{
  "dataset": "rendered landscapes of hills, water and sky",
  "train_examples": 145000,
  "image_size": 64,
  "color_jitter": 0.1,
  "encoder_arch": "swin",
  "encoder_activation": "gelu",
  "encoder_depths": [6, 6],
  "encoder_widths": [64, 128],
  "decoder_activation": "elu",
  "residual_init": "none",
  "orthogonalizer": "polar_express",
  "weight_decay": 0.01
}
Rows from block 4 of the decoder of a small model that predicts nearness at each pixel, named by matrix and row number. Rows with one number belong to one channel. Each number is 128 + 24 x the weight over its row's rms, rounded and kept within 0 to 255. All counts start at 0. Numbers have three digits each.
After each channel's rows are labels from the 100 images, of 14976, where the channel reaches its highest value: "strongest on" is what is common among them; "peak on" is the class under the peak. Only what is clearly more common there than usual is listed. The data: rendered landscapes of hills, water and sky. In brackets: how many of the 100.
# convs0: first 3x3 conv (decoder.decb.0.1.convs.0.weight, 192x192x3x3, each kernel summed), inputs 0-191
# convs1: second 3x3 conv (decoder.decb.0.1.convs.1.weight, 192x192x3x3, transposed, each kernel summed), outputs 0-191

convs0.27:120119136084106118134111143098118146131101105128116103133108096134165121099145150127118129136108126154126104131112113123163116121174108095127111132115105146084138132113064187158183126154133126118130135104127140126145125149091140154136130105121163111139093153102158062125123153149130121152116106127127162129093154084131031119116117104126155094149090161156121119153099102137080107126110139115126119204072138125150124104108127131160165100091098127133088106119131161126124175121117081127112132151123112099115134094101130120121097122116118123132123121143119119118117088119104100149
convs1.27:153144105142156125145129160103158106135141145155162149122142171135138131147100097118168140146160136119126152154147136125135152151138170188107139153126123123151157149170177115128083141134133133156120136168148134137119140103136110087129157160122115189117140135131164196107113114098140145120149137130110113126151130167173186105156143188140112159140170095097118162117148128104168155151145122110136160123160103098124148127146097095128106122119152141114152151173135111132152077120097166119140122125113129167155124165137162145143157140150119117136113113102152145126142183147132158128
strongest on: sunset (55); purple alien crags (37); snowy peaks (32)
peak on: steep ground (55)

convs0.17:110132152137086118139107149133090127103162136112080146113115151091125126114142138101164103096132110115123123159111134124139107103111129117153123101108143131154124117135126093153107149128134173098131144142130115116097096125130115093119133070116139147134134157131117091079109102124085114150124171135181122090075175131139165123069122126084135162135112124151095111138148133139105079153120123122112130152124142117093095107149122162072144087170085081147105107108143145131156127126147095126121152134127100119134111123157141079092136095148131125158114125146196112177129109123118140159
convs1.17:150127122104142110121152126151199102131104112163134118144134113164144095154111105119138155158137115154136121156127133166132130110110113131131115147094146118123127174095157148151104106097142146159152137119132138120142146172086168165160093140151129167106126122140154155145127109104141112125123141134116150143167089143130147088171148146170143102109151143087168143107115101155138163126151146148144143128163110122137157140126105156173072164125158146094153154156137138123142108103131103147139133126123151128158117165117136173184143168103120102111091111125079154079138157079149150103
strongest on: high relief (63); sunset (52); purple alien crags (35)
peak on: steep ground (59)

convs0.138:144130126129161116164091131145134135119131110140175119138136132139082118098100131149135107095108155126103124141118118124169155109155110113138108103131064121106147148032103148138158158136121129125140094115126150130122127166106113124137134190118170061141152137132134106151131108163142113165117112131133156132123101084143124138183143145131134087135148152173115118142140101109123132143143156138123093100107145101143161130134094159116054109162171158117078089160110174123142139108150106115128136179122115131109151112122129134151141127106165151118130143148101116104122111139107118124
convs1.138:132152102127111132151155136066125125137132118127099130143122113129131153165146133132139168143134124141125108113141160130106111123114146151144150131162188137161117130214146108101120121112133122155143147124151116129140110111146136107162138122131120151088127104165110145169148156114093148145143134111129095115153146145149151101096143120180106184162114098094106153099113145110118143142125075088095141149170146142126085129130129088127177150125099115130154159104162160151137123150142126139139119103157115143149168177152179114153141146146138093104128144083148167127166166108132155166
strongest on: snowy peaks (33)
peak on: steep ground (42)

convs0.134:134120127117144142134147134124123122103128100102044079124092135144162140154132134137142114146123142115172100143136135098121201122134145187144150125119115136095124123093107140129092136115143110143106123110119146144132126113128105105130118158148129122089156152173099149077108140127096151146138104134083122119148145135116173119134179154127111123067072131130101137142126095126122156119130166160094143114122113112119110119111103160158097101103160128158102134107147069113132124139130130096177128107179122127106073138148090142146149141110095105108138111122106163092099136109100114135
convs1.134:153132128129153107126133106103165158171159123162161163100141126139123119128132106144094152099117106163147143144124100196129075135096157110105091135128169104132119066132138094094151134120191156132143155093125136111102148146127126126139148111086145091129136141136146111169136109119129099100127146091164157135173152126111142111108137086110134143178172119137169107150169145147124159140134152112145106130125153123139159148139144100126182137147088154107149100124154140158175124116178119139127087153144142150156165108143152117143137094137157115118087133146137123137152136123133129148
strongest on: snowy peaks (32)
peak on: steep ground (37)

convs0.13:117111145104121110120058137096090159163125152084129133130121134092139144132109144137119128111110125143108104134137122103160111129106161143091135132119114159146123084148061145137104105153128130098097038113069099116125137120124139121100168116088116069127172109132087129139158167101114115104139089132116137115126096122125121116106128120048135133159096135100136143132134162110130154149147100113125102120151073117157127125104125132093125144147098120154143114122120139158117133100115105179146106117123130100127155143155156100103122110145108149133115155148134100132144082108110115150
convs1.13:113145146127149096119145092124164092099144111150108131151107125155142129130137135139076133155125107128123136124124132154094143132147100092154105171149147126113144116136118121178142158111151150126146174086126154135119114083109077119127078138197119103104073122170112120119139124143113128159101126111131134119118129107127159101123145116180152090087156140172133144127124117144178118138111074087084146109122128172131106093127102104172181131122099149137103153141171121098129117105139143106104147142161138128109100138098087140160149165130116120139149123137113127125124157115143105075
strongest on: purple alien crags (36); snowy peaks (35)
peak on: steep ground (67)

convs0.96:150114127102153149128154138138119106131080152089148121130079193126105116110206150122147092075120163129108151105120107103142116116167153117105139114092103101108117164077139106080169124128133112118171148131150129098124134146143131138141159170100129158095127098125100062137143111125135120139114134115131126118125164128148113155140127113147126134120106137149154138140123075158085112125155120140169105125126147117158127126141117136129113095162142128095101141103093133114121115095132121109128114142166120140091131140146100142139115103066125133149117187080081111131103106135092127115
convs1.96:119135113108087142125154095144155172097141127150090138171151063141140148131099108126135168165110104132135143126106146154120148132115149117119130148172121138142153083165109134107122141140119124132099112146134142125169129111134147140163107064119075043167138149122107167123124172140124115134164116113084113131144107098100101091107112143173140131148161120138113126122106159140167137122124098129131167138144133159108114141114146100070172129151112137176125152147117134163120148127125124149125105097124143127122172130119165136153171145176141137141144074128150138142112111114128148145
strongest on: noon (89)
peak on: water (31)

convs0.30:152162143119109154118177150133158144126119097164169144135161130128105135065119141131102116157130115125147140130153149150141103116104161100089167126128095129101153127126151144105180152124087117130127156153136147134156151105151147125109136150168122159097112127099139148115118148131160166124103135148135121126107110120117124102143158097195151136137111141133153126159125158136143187136112140119130118158107102144121174157110157124136148128109170100148150150127111096144161101137099124127160141092136154080129100160119114123178101115178097134135133079128131154110140199178163143123
convs1.30:119082109158139074148166117096100139165078178106147099100123103159132091136173110111106131099125145125105138084114076155131092162157108120155075097126139170134078125123136069151107106102192144134157095132134118125117140130124121136145129119125120122134117138152128134128149159083115109111129145099135137128149155165095100142108108119104143166117129141093126134175135079150106080096153111138101128115135120127157126118135118123147147127132158147084109098119134143100133156116149151172131124157117115158162165113128130130119171104110156114136096152098147095123092138116126131134
strongest on: noon (84)
peak on: sky (76)

convs0.153:112116144129126085127097142083105095173132068141106091150090143116114077165094121140143122106106153147133122138122124126096158116082138145132164146122149124117087161098145137098165115110170136097119127105096138121100169096133115139128158137133140123142094083129076119147130113140112130092131127104145136167110084110148129093095121126099111107106141155108121129104141095119115120113112104160077116083134095148161149095129105136116056144110095137111131107119150126105092168110129108115077081096108115112114128084124160093128120131130151158150119124127148151126106128099109108129
convs1.153:142126112169109152148090119132108136075116187108162141136126146127170106110171148125085113125162150105111090128127122119150101157146117109112086117118089145139164094141100142137100131163112122134140113180141091134134078133115141096115078132154130129125145139116095136102153141079141138151101118129108121104150146150107076138135122092124127120079088140147166138133119121106096126123185148091116166134130102103129132116116110109099130106123148094137096164128078112078150104118090157147131143118118138111133143142087096147129144091146090073123153116117106106139137139165152126107
strongest on: noon (60)
peak on: sky (74)

convs0.186:119130091142141103153135135139118125070147106154101156156137145106121124129135147148152158163132134146157146192143144136158144112138130105076121131144112105144142162143156164100122105134145144118153127140128150120155122059117156124121104094108128166093116115125114153101114172146171143131107142125129125145121108127147172113107167151169141102088105127137110130141106149145176080143115123141102167148135137140139159108104180142121130156141096132124169144159131074115133141135101182123135107133122150098110102160117126090147172140176139156176113146126133141130101131119170159076
convs1.186:160075149118157135124136101165093133153118147120155085097142100126137117105096134091081090124119144098118105122106109127104134146130120129134139108116143136079123090124141095136097140108134119139083133097119119096107098167156102128098123138146131092125061138138125101148139117115131109118141101138099123128129119132109103178120132118076101111108126129162157111159122090131091155114148155183154080096120100087105107120126156153104148139093146141108092082118135113134110126121151098108154170132107151156138086091122128162154093076105123134129137111144091097118128120123088083128
strongest on: snowy peaks (35)
peak on: steep ground (33)

convs0.89:107127086143114117123121135169119101073103169119107119132119122116141112140122141130134137123134126117132093132116097146131124148129119156122109142089158107147162147159147134113153131136118140151134149136154126115105156079121134129124121131106112130089106099117137134081105108109114107138119148105165063103137139067168089134146115144098124116139138127130122168110129080122097091093122121113109093140112141112123148153147110119049127095132128127107145107129050139124135100161136198098118129108115139118180082145132159161131101117072150139146121120137092094167163112123159156113
convs1.89:133111129099135132120167119112149145155124085096162114127136097159120160109129092156121144115083138128129124119164141108138130115140099109131144147143105121104078128071152106135084112078133086110120181110118127123131113168125127139141088126143135157139106113127121116153156149151099140130127083169077168160092094153104143094102114151138107140119095133132114099147136144098149147146124159118144141124137090115163083115138125143164123143111159154149098126086174148122100177102119092121154120129121115119112173121124129095118125128175106119101137136094179161109103165120087099166
strongest on: purple alien crags (34); snowy peaks (33)
peak on: steep ground (54)

convs0.171:115109164120117186112174158111102106156213106130120143177171114123135107128120141154185122116081120151128104149100104085111101138159125117148113142123084138172086130142114128153086122123147147145104119124108135143129100115127111107157157162136112114130094120137103133147075135139149135145121105131135131151136109097135133129102102133172138143090104134180135138138087155139134146109130132111106147132144043098104117096128102111142109147143094129135141147098167145102129121108109170130096100129096107110162146118103129110174154134139091113134155138116118125129093116142150139102
convs1.171:137124101142122117142094146146117158141057136132146140060096156173125116118139110103113122122143155100136184145151156171126145132092122172098157136119178145103141142129124162140148136148127160135133133130164128093107148147119135167120148096100177135138151161090170147143164138137104142094099164110146164122122143159106170162123160147094135135192156153127145089119123075123125110132146146152141143130104184151154132186111144140154156118122143148125142140122109144148134160162142158127153156143100112136111102151120134144118114128154116154131112133119158122112168132146098144144
strongest on: clouds (100); noon (71)
peak on: sky (97)

convs0.78:115154115121110129113129142122127135139132101113144181107092124122119126119144134122139102108151120112123174099125139124084098116087144132119152137113093103123117128162088131097108131149129131095111119136115119135164152122108148126126127105156122108105147154117107130155091147100132174131092091115117105079147110086115101101148136136139157102121180132145128121148095099113103150134120100101161169165149147131143129136121131109152093131147085119131095178118154071110111111168080131112105128118145098154109150178116107110111121117143082115066106116145150107031105137098151152150
convs1.78:087134163140128127142135131108127115171120130115111110114140108112094146141117102130141164129102149142106111117104106141145138118116137123130135124150172141107175107119121096157160119112147117136142131148147136097141115108131147129129123160153116087159096120128183120099138076147126098162150147104204118149108163142140180183109112100155095127149108104099118108113135125154152120145141151163092097091080128152083146129146114135158161113089156148107153118117188145143113150099173125121106151123133162083118112114152148122110131119088185130112161115137135121186145108158126098118
strongest on: noon (53); snowy peaks (43)
peak on: steep ground (38)

convs0.180:119122144086119160146132131109132184113098132097057119170113110093132135120116146133150140126153119163160118128136150138113158137198109105104147131152142134106145116084121163156147116103078123138137140124122104107143137129136131137115182113130136129191162120122124143141162132145162125118146144133135150163195139196130127132124125127123149101059093141128167142143105115122140142149117161134129121124121129142118154127116141155117096144083107146118116064140133137128128121110115181163091100112165142091114157134108136137106115152164130095129139160133079148161110115100143109147
convs1.180:154104142127169111131139132137103086143143123141153094097149103149143147163136123141082127114125142117097117145133130116113108114121132157156105111144157111143096147184144105126124165133128165127155157106126104139099107161164097076154110148134123220119090155148156145095118122107117107151113127145163079117067116089135149131119164186134106145118134119112089130126132163124162163133123089084111123137158125112104100118146113102141140114153072117125133119129148125140096131089182093115118143173129126127123095165128118118173149139076145127130123111135142114113121138108106123115
strongest on: snowy peaks (36); purple alien crags (33)
peak on: steep ground (55)

convs0.181:138123100103129152097168145126126129147115113108159141135162151143165131122167127129117110107124113117122142137120124130144097095093141146128166150088108076050095159129103147120117127141100139129136182134117117124137144135109125115116072133143119171112125103134163096127084149139123160127119101098111124157084140152108120143152131113189178113077137129142132130114118096120107166119092154130156117195119156135120099138144128149150087133147154140100105139129112127105133125116133153123116143138122130114097157171132107113163117123157117130087118121183084106062146142102164108095
convs1.181:090110130163125119119135106125109131136133174146100105112136117106114110133111133092172143105154175114087143153111148146098126134110117146140081112158154131174117078143162135154161131115155132139133085126139114115106098133163126150147189130128132111136068140126114158089160117130115099125121150130140137117182145137112171153104137160105113172175150121131147147125160126149140133143137163138082159066129093139123116136105124126108173115118137131107154125119135106114103124119148149149133096117136120143111084076123133134100103109129136134137136182088130130177110112181078143169
strongest on: noon (58); snowy peaks (32)
peak on: steep ground (38)

convs0.34:100142134153132093124147090113134158184114152137132136094106161116134147115101151123110112103171138090156146148113132167170144112128169138106111128126123139139081122123133143139149125142101153182132141142116123097101116163126109139105094098110129124147137161139147137124144141118125103098114123147130153125076139152120178178055123159070146112137156143125120107104134113109124136148110113145121121193124100146122077136145085157107119121118110097114143118144123088131126114131140143123136170129145094117140074130118116148118130135128138133107129129104182113213089123166165137158
convs1.34:180140151113137146151163133133142086113169147154119132162146134142126115155150137136140138167119120149128127132111119126090156139111091133139131167139141126122138185123173148150124122114128121084144170126148134135117136129120136152168121105155154228110121132166115138170141131126136165147094151130119126155155115149144124113185140153145147131136119114140172109146168137116153128156120166120140172108146163125155141122142149134125109160133144144126144135175123162140111115135121113119158112126162160139133124148122148141170134169109125109146096167132071159036168159133117146127
strongest on: high relief (70); purple alien crags (37)
peak on: steep ground (67)

convs0.117:147098140160129146148131125165122127134135172125078097133149110110114139104112137104146137143157163109127114149154114090134110117154141161145115107129112129142146131129142144121141131131149107094116128148129132115056146089145143109104140159134107120140187115107128169137152109159126128121145133115131131137147134169143157098153113132145091109120124148143135121104135121121118181136145132137118116109182070132106150130075173151231165108153105120116119148130144111147140123136090199143132086179147138142092114151146101127137178130137101096145106138161119140121124153138155125085
convs1.117:160147163122181132118167139080142127112134063164175108138113093183117127160134106138102133127110109131129142137087149115126104151116112086145171138132141120155146123112110125099130136124128148124132139114123115148159106148145143154139116115123134110137060124156123106152093139110123130129153129103152130159128118075126101137130131119171142142125102120135131135162135160166161077137147113122149151125125134141156141120145137091068166139160185120144111089128120134135115157141169054146129128098136109126115184090133140123136095160158158137166148122087173145153146098127117125142
strongest on: water (75)
peak on: water (50)

convs0.137:106117110100105146138150142139134138144135128149080122129100119150157076139080174108127116148142135153126109125102116127094161131143135161157148125106144124144137136061134149096127153146122080111088130115114125130133133126148147113177158156129167153174134082152126127129114113111102124128129108115123108156119062069116120143110142187122145134149140154121103144140106119115150150142111127111126157085146060121122117093106117142162114134125102136111109118148149133093110143126122157124093093132095128137157163054155140162157108139119121144156130078144107151085125091130100128093
convs1.137:124140111122143152129094128051141109119117085122142122104124147107116185112190108102120131071101116153109129147166166121123109147119127106140114129167153157109153145170166076141150136106113147134173130135145143096121077104121149121110119118125104134101135145096099162154133157095079110106129115120175122103150157134146125088132096079129131131087124115148178130107117094173131117121133126137083110153097168102122136139136120109133129126141131112121125155142131124141143128125139163148130122109161102103116131171134104129106138140120129074104132110074110110151102195103131138132
strongest on: clouds (95); noon (80)
peak on: sky (81)

convs0.132:112143092121117165114100131084089156127088134124156161118140145111135126096079099121127124129147142109159070142119115098106138103117155162128168119146116142156089117129101119085147127124050093137101106121115110153121132171143109128088156114079135109123110096085112131128139129117124090091141116154100091043119126162140142114125128072080146107118128137121112131143155124120124106112122120159146086136118073125104103104126089149141139120170127077135141135154098122132121106129142125162134135123119104100117110137163078138129088132132129117131138139122112132177109118156119118114
convs1.132:152148140107170077128157124153139090128152102117122084130121120156122110151136098099086126144138099137095137138135128142152147136106105107133128144100131112130101123139135113162097114116104181111145180108129127117134135145103120125158073117175145131109126134156102134157152121139110138157094100100133157151121114164092140082109146190157106127106144130127130138103114122139182170141119099082091183118130110141138117095118143089124162098134113159092121128126143141127121131097140079125141092120145129139161128159083138120185185145139112087123135140149153100116155145115144178119
strongest on: sunset (62); purple alien crags (36); snowy peaks (34)
peak on: steep ground (66)

convs0.3:147139127110137122151087115157196155117150148140157129136137123146088146143136156142128123133136160157104096121177157145123168117121111117103104129160145138136139138144082099114100167108199094131119120131147175128130142108128161105151130140125160129138150142127150132142092117176123124150109115135090124136164145071096129142096101113143128126118137145120104161084129121117156135128146130139153063139105145134140165104104177131119111130175119143188117095120156120136130157135150159081168105157128129131112141123122176141116147131052124141130137091114149119080140138121126099150
convs1.3:096118127141112124149148111104135096162117105120084151134094162134143127105133121099143176109144103123191133103078143118117110134128125119143123155136134080120136106084170142118118087133108148141121126122130118090124124176108097181137123119125116134150061163139146124131102111105114152101092140113171157152127124137130121123152074119111127096150123128140157108153158138124160138113125130099095165105105111104114106102132109095185106134131177133080138155114172140090151121090154182151106135137089154095128125150132134156129120153172108113125145145140082103133137150109142128086
strongest on: snowy peaks (33)
peak on: steep ground (56)

convs0.102:180137110139132103126153136149157124094089139115131169151136124161101149140178130135125104119132146117150172126105133144103127108087143124147128209146144123104181182103163137146100141143132082139136155177117107144124122102107122125175127132118126164110138146106104126109126142130096111117135106103105136159159142169127141120137102105145089106069121113147165149097155091109157098118115101151169121103129139153090144149134151154182096140170150142101127117140126115094121153153164120153120123128132165144108102105129118158114113116168154120114122123092095086101105155146122149118
convs1.102:110128124109135143117092109172114116149145121107135106112125138113135098093100104097130097147128121120113080154114110111170104172113105145121113086089080135119147064137115118147141101137110114152100096182098105099109121128148155143087130115145095048133136138105141126160126091131158145112102138135125132119122075087124105144150150134125121076142112127120121113123107132132141156120107159135173112125134101126122152077119148146086136116089152113116128125109104123159144086109135111100142170163095150110097120083096133139152120107093116157153128130154161146148118080161166136140
strongest on: noon (51)
peak on: sky (80)

convs0.107:112061124161138110126116110173122116073161135124114093118137110150121119102186119110142111104130131127111090126117107140124101125134145095145108118126145130157165144165168118159138145135148106091115142146136124090108058121153122121136170157117158111138108118118121100120154114126068075158147135132152119127113157120113118136136105103107093140140104132119114096143118115112137110137115145134158110101123171139096098120106160120091163115152165119144080108125153152127123163119142069141147166137137109139122157100098130157112141079100174160126154156104160102159112099160106122165
convs1.107:138178157101139141136150149105139100159131095143163171130153137133140148146124107161139160143130132147131157104159146117140150111114130181134092163133123133086141119126151135158118126096170097173144117122136124148161176153074135122160129122119110118109145136136133170101116140138169148127121132117141151128153140132145155067119148139186139116140115111111139174111125116169112129154139132105126166136154106140127167137101103143169100139145121127117151140115155132130159109099140162153126106149086137146120137192138160126132147162160138072130117073138136174120134190107183127113
strongest on: water: dry (86); purple alien crags (38)
peak on: steep ground (73)

convs0.57:130127150088171116125098163114112093112135125097108124131122142124129118126159118121118132117146169118144121164140119137086121107143102145153159093095099136096068165082106106163116121118094160096191134156135173089099172099103131106102110151153174103122152139141174112137103164117145123144113152128146132128123136087149075116135129162091130106103100147142132136098150083103137116112158138139113132146093178125144153154137137156145072112116151146121085156138136133125133160126126080099111145143159144132146099117127132142146128133105082144132137130127084151089125173104129139116
convs1.57:110122099170093152136139102109135136133104125137144148113147087160140137130092168125158125163097112137132138084131141117145108131140138111130109156114143132140179047169137138097137171145129114143116082124126134141148099125117147176146130152102097045128106133129101138108115096150112131120159155096122106117162119127125148129119133100191110139127168122144138128124100171190110161134123123124128109131141097152118104150136139115108187151181093151126123125130127075128139120123119157150146120107091101105100151098108149153107123129133128119105112116131142126190131119113117136182
strongest on: water (70); noon (64)
peak on: water (52)

convs0.140:128091114100134107083157129127125129149135124138142120142125097147105130098109143162123123133154070132137149122110104147114135094133103118117122132131079132143125157078130154135158134144137127126122127161131148137150139186119121135153116178122136140159110101074116126149101106146104134154103106111183099146105142077118154183144154129129178183102143125145108124150102164123142147116095150095119129124134114156132134096143155125148144167147164142110102104112128116116119128157152170100150163152112147109150153126141132156212163140109095063132141142129117082167124145099138120101
convs1.140:139154078125131126145085148127096179121130150127129113130149149116155135160147118111116129129124137141105148150154166103119138174100143145146129126136160094092177167150125078154110145122111140144137147124128143160127120064138163107087132099136145127071150144139118135144125122136133151101140152137116117099149084177148090090142095154115108110132106127127170143135120053148154148147139108141149127091149165095124128137107118143084076083124117096154144110134137145156141146121126180110133094114123117162105134161104139111058144116156155137129112123118122148076120114140141128144
strongest on: clouds (97); noon (77)
peak on: sky (88)

convs0.35:114096142100117158134105117092095093104132136124087141093120133143139101131104152102096161103126109119089102101142105132120112119132092127136123129155149153164127109172113129177116136106135121128135080080119122137143106127121127088122127099161132100069124154143090119118141167129148137107145144113129116116119112136134115092104121134107081141131120128065118113130137144150139153139149105073088141091141076159119150082169111117164157129117080147180147138145171105149084131118123137170121066100156088120167130108137148099128125132130117110123126163145143122145138135091140095094
convs1.35:139134149142114109115103167152143143141091109109143119122130141099121121123130111100151105125134166117149165134110103108147121145137120125121087122088095128105142153107093101120127131143132131134090132159074115091127130124125122155109125125129114087166117118061153150091092112101121120111108065135150122107128105168122144142152117120127133145099125148125149137128156114156130108087110154198187119083106120119110143124083145190109096130111194125105120117136126133139137151120118110132131194148114159135098148142123097162095109062155106149157129093157147104147121108147121158133
strongest on: sunset (61); sun or moon in view (25)
peak on: sky (89)

convs0.126:105139115173106104124137132156121169089140112097095093109124137123151092094123125126172139133132128135123130116109124143138144094130125069120161108137140130144128133130122147118119126148086127134118118130116086114112089094143092127108174119086131160149126103075152098118120101134127098158164142143139147102107092098132178160111128126082112157097104131140111103156165126125158114164109151129141124107141127153108106079108167137052111129135154090123145061125138153148144177119179142163134152142096127101149121102138134126118118122102170135102156144091154157156140127139112090142
convs1.126:147124177102164125139173135105132057159159132150111156133125133120113148158137105080100152129142130139130102101141109126128142124066120154168079152149123111117139130133148106188127110125148080167121166077139132155102132153089126115138093165155127150109113153179146124137144124113128138155080129125123118153147139163137145056122086111151114117146118110113142134111126120125112129113138140075121172137110108097134114128140124125187131128141145129103118160100135139131124100106131085146121107118144120157146121182147105107172165150161106115105126118114071135113119114119143129139
strongest on: dark volcanic rock (37); purple alien crags (34)
peak on: steep ground (57)

convs0.166:116156107164076118140088141125093144155108094111197178136103156111131162147172153122137136128120089147149139123153137102108096123105107127125109138139137126177123104164107126098120144127111155099147136109129134163150126136123117126109095118105107111133104106139068124124131113118100137090116122105139101072101173153134107107126107091090143090133131125158135193155123135154101141132131101108133164134127166108143129145107128090112171164177061152133141131068075116146129130124124133135128120106139098141143110162132087125119099157157129131117162148133124097110142117129145129117
convs1.166:114077130128141145112120137175140139133152156122147122125165120147128090096069136119111115122134164090122121135106142140165121143152126130120151117157111126125116140102129131156136114137139140142088114182101141059145088160128108146119149140163145146122120138116120126127138157127150108117109106167094160117124084143123118180128152126115101154103116147127122080140102125110130093121149158155171101133120072117119151128122187151144098097110185105118137145129118091098117120141130110125153157115080170130110157118139142147110131116089087161169137123169177115161125088157085135162
strongest on: noon (77)
peak on: sky (74)

convs0.33:097132125181104109112133122059141150108121146121125129165108158145119122075088126092127114116153139130132087122097092147197148126169098127151105155140134125133112124115113159115122131145149097152126155168115135104103104164169086156132109141144097167159107113095165110127097108130108101127087155142135166135169126166142140160114104102087129104147159123155110138153124120123118117130143123133084101126147118120087136151152080126164153099128153125119120082135092179111125116119163122118151140150109139093156139103124162132127124145081131110124151123087101134186127124153131118121
convs1.33:149173121096130124150104161140150112111103075139143118107139099110141157175186094144135120119104101107121139132171153113081119150089141168139148106126093143112112190163144149133133116112130093080150141126156120148123143098078180096136116111099136154083157133134105152158138140139117142146166105093084111130088099124139143075142171157144113132126119128110130149094100118145111136125108134108138127118137148103157139088099129139085103131135123119134129121149111123154127119137088123113122118113152108143105140160139101115125141112164134147125116138154141126023127139129105133130
strongest on: high relief (64); purple alien crags (35)
peak on: steep ground (61)

convs0.37:112130121149138142116074152111118129166114115150113142127119117113139104138069131112116111109119103114137110148103142102128119122093133147133106130107112127150132090126066122096121142113140140119082072142108124144169104119141142137096140121120097067140132090118099115136123143101126113106053105113136134119103083118118094082136136093115157162109110133142159136149107164121068120145139090123129127158143068119120145116106083131134163100139111111141137133122123095142133106151102128145095085131094116127088189155178155103122155107098097105161135130127139076151117094121137113127
convs1.37:150154122133146078131146119090134097112126108121131092134106114163134131146148140101120131147106124137113122079174097160134167123144126129169150137127180110109114086142142130133135131149129124141159166084131152117081132101109139098132086147148128103097052129145118123123149131135100148146157144109133146129119119122099201105076114137132114069120137137126115154139130122139160160163107087105071148093134136156131082090127107086153136126125076152128108158117139107104118118106154142111126099134135117102135093136092129127130130174168109117105145127121145121123132156111111071101
strongest on: purple alien crags (38); snowy peaks (32)
peak on: steep ground (67)

convs0.24:129128174115127155134111139109154137151163113165091116144122135149132102133048131136136125125145137167156154135126123147119153134140154119105137118161136159123112143128102162122147101102147140129080130088107136125154135097125116135132164122111134138113095100106093123154117113144162121126128126122125112162142053100122101115117122108112146135140138128131158125097155108154163140144128100105079127133161061151144098132093085118130114158110098136132158131159144163123114157118139104161080067127077136102153115050146161098146129128109155137142125126161119144144121102100127119068
convs1.24:141130110152105128123098107148089105108120138051136103121104118090124111136212115132123159088139137127119125125094118096126092152081119148133089128133136134129168118160118121149126157164122078110134119161128102152134092113148165102090089110156127113133111147086125120066143100102141121145123113119129107118113112132138108129115106115147101155079121128160116135137130097158096102067164115159119129109080128121091144101144122167076140130101152117124108103106104101124125150120128167138136141153138112110098129158075090145123115136126091126134135129076111114118131095151132129147
strongest on: clouds (96); sunset (55)
peak on: sky (100)

convs0.179:142109088174122116152096108165161121160145123130086113163096167097071117126128081134146106130079149177120103159088136135138165118119119157139098148120118096129140148109151147132115115159158142139155136151155106129117088130104145153151126117130129134136123125123181119159122096143158140123126138121111129103131119109130111148154141170179129142109144077158110152136146099143127146112117138132131089183141165142137087124114161163048113134105122128107134074139065119112129162147157155146139152110103156127126145136118145144122123129095146139164149090132148110104097097114124134108
convs1.179:119135147108136146118115144101131142126127128107177140107114070151176115164083151149132096122191095176139139104141136134162105161148118143140128118109149163131088092130137146131171105106127110116111115109135111129127163147145079101093118135123090074136100112164092113084116176121101133138130098127083115144103138098139129079128098111129118114134139150140096116127127132138135137115116117197100132092092102145144152085140129098114135138131146139106117206163109139134068135089152076131123124126167110129141115122141130125143105094140118139120124141125097093125145136132132104126
strongest on: snowy peaks (37)
peak on: steep ground (37)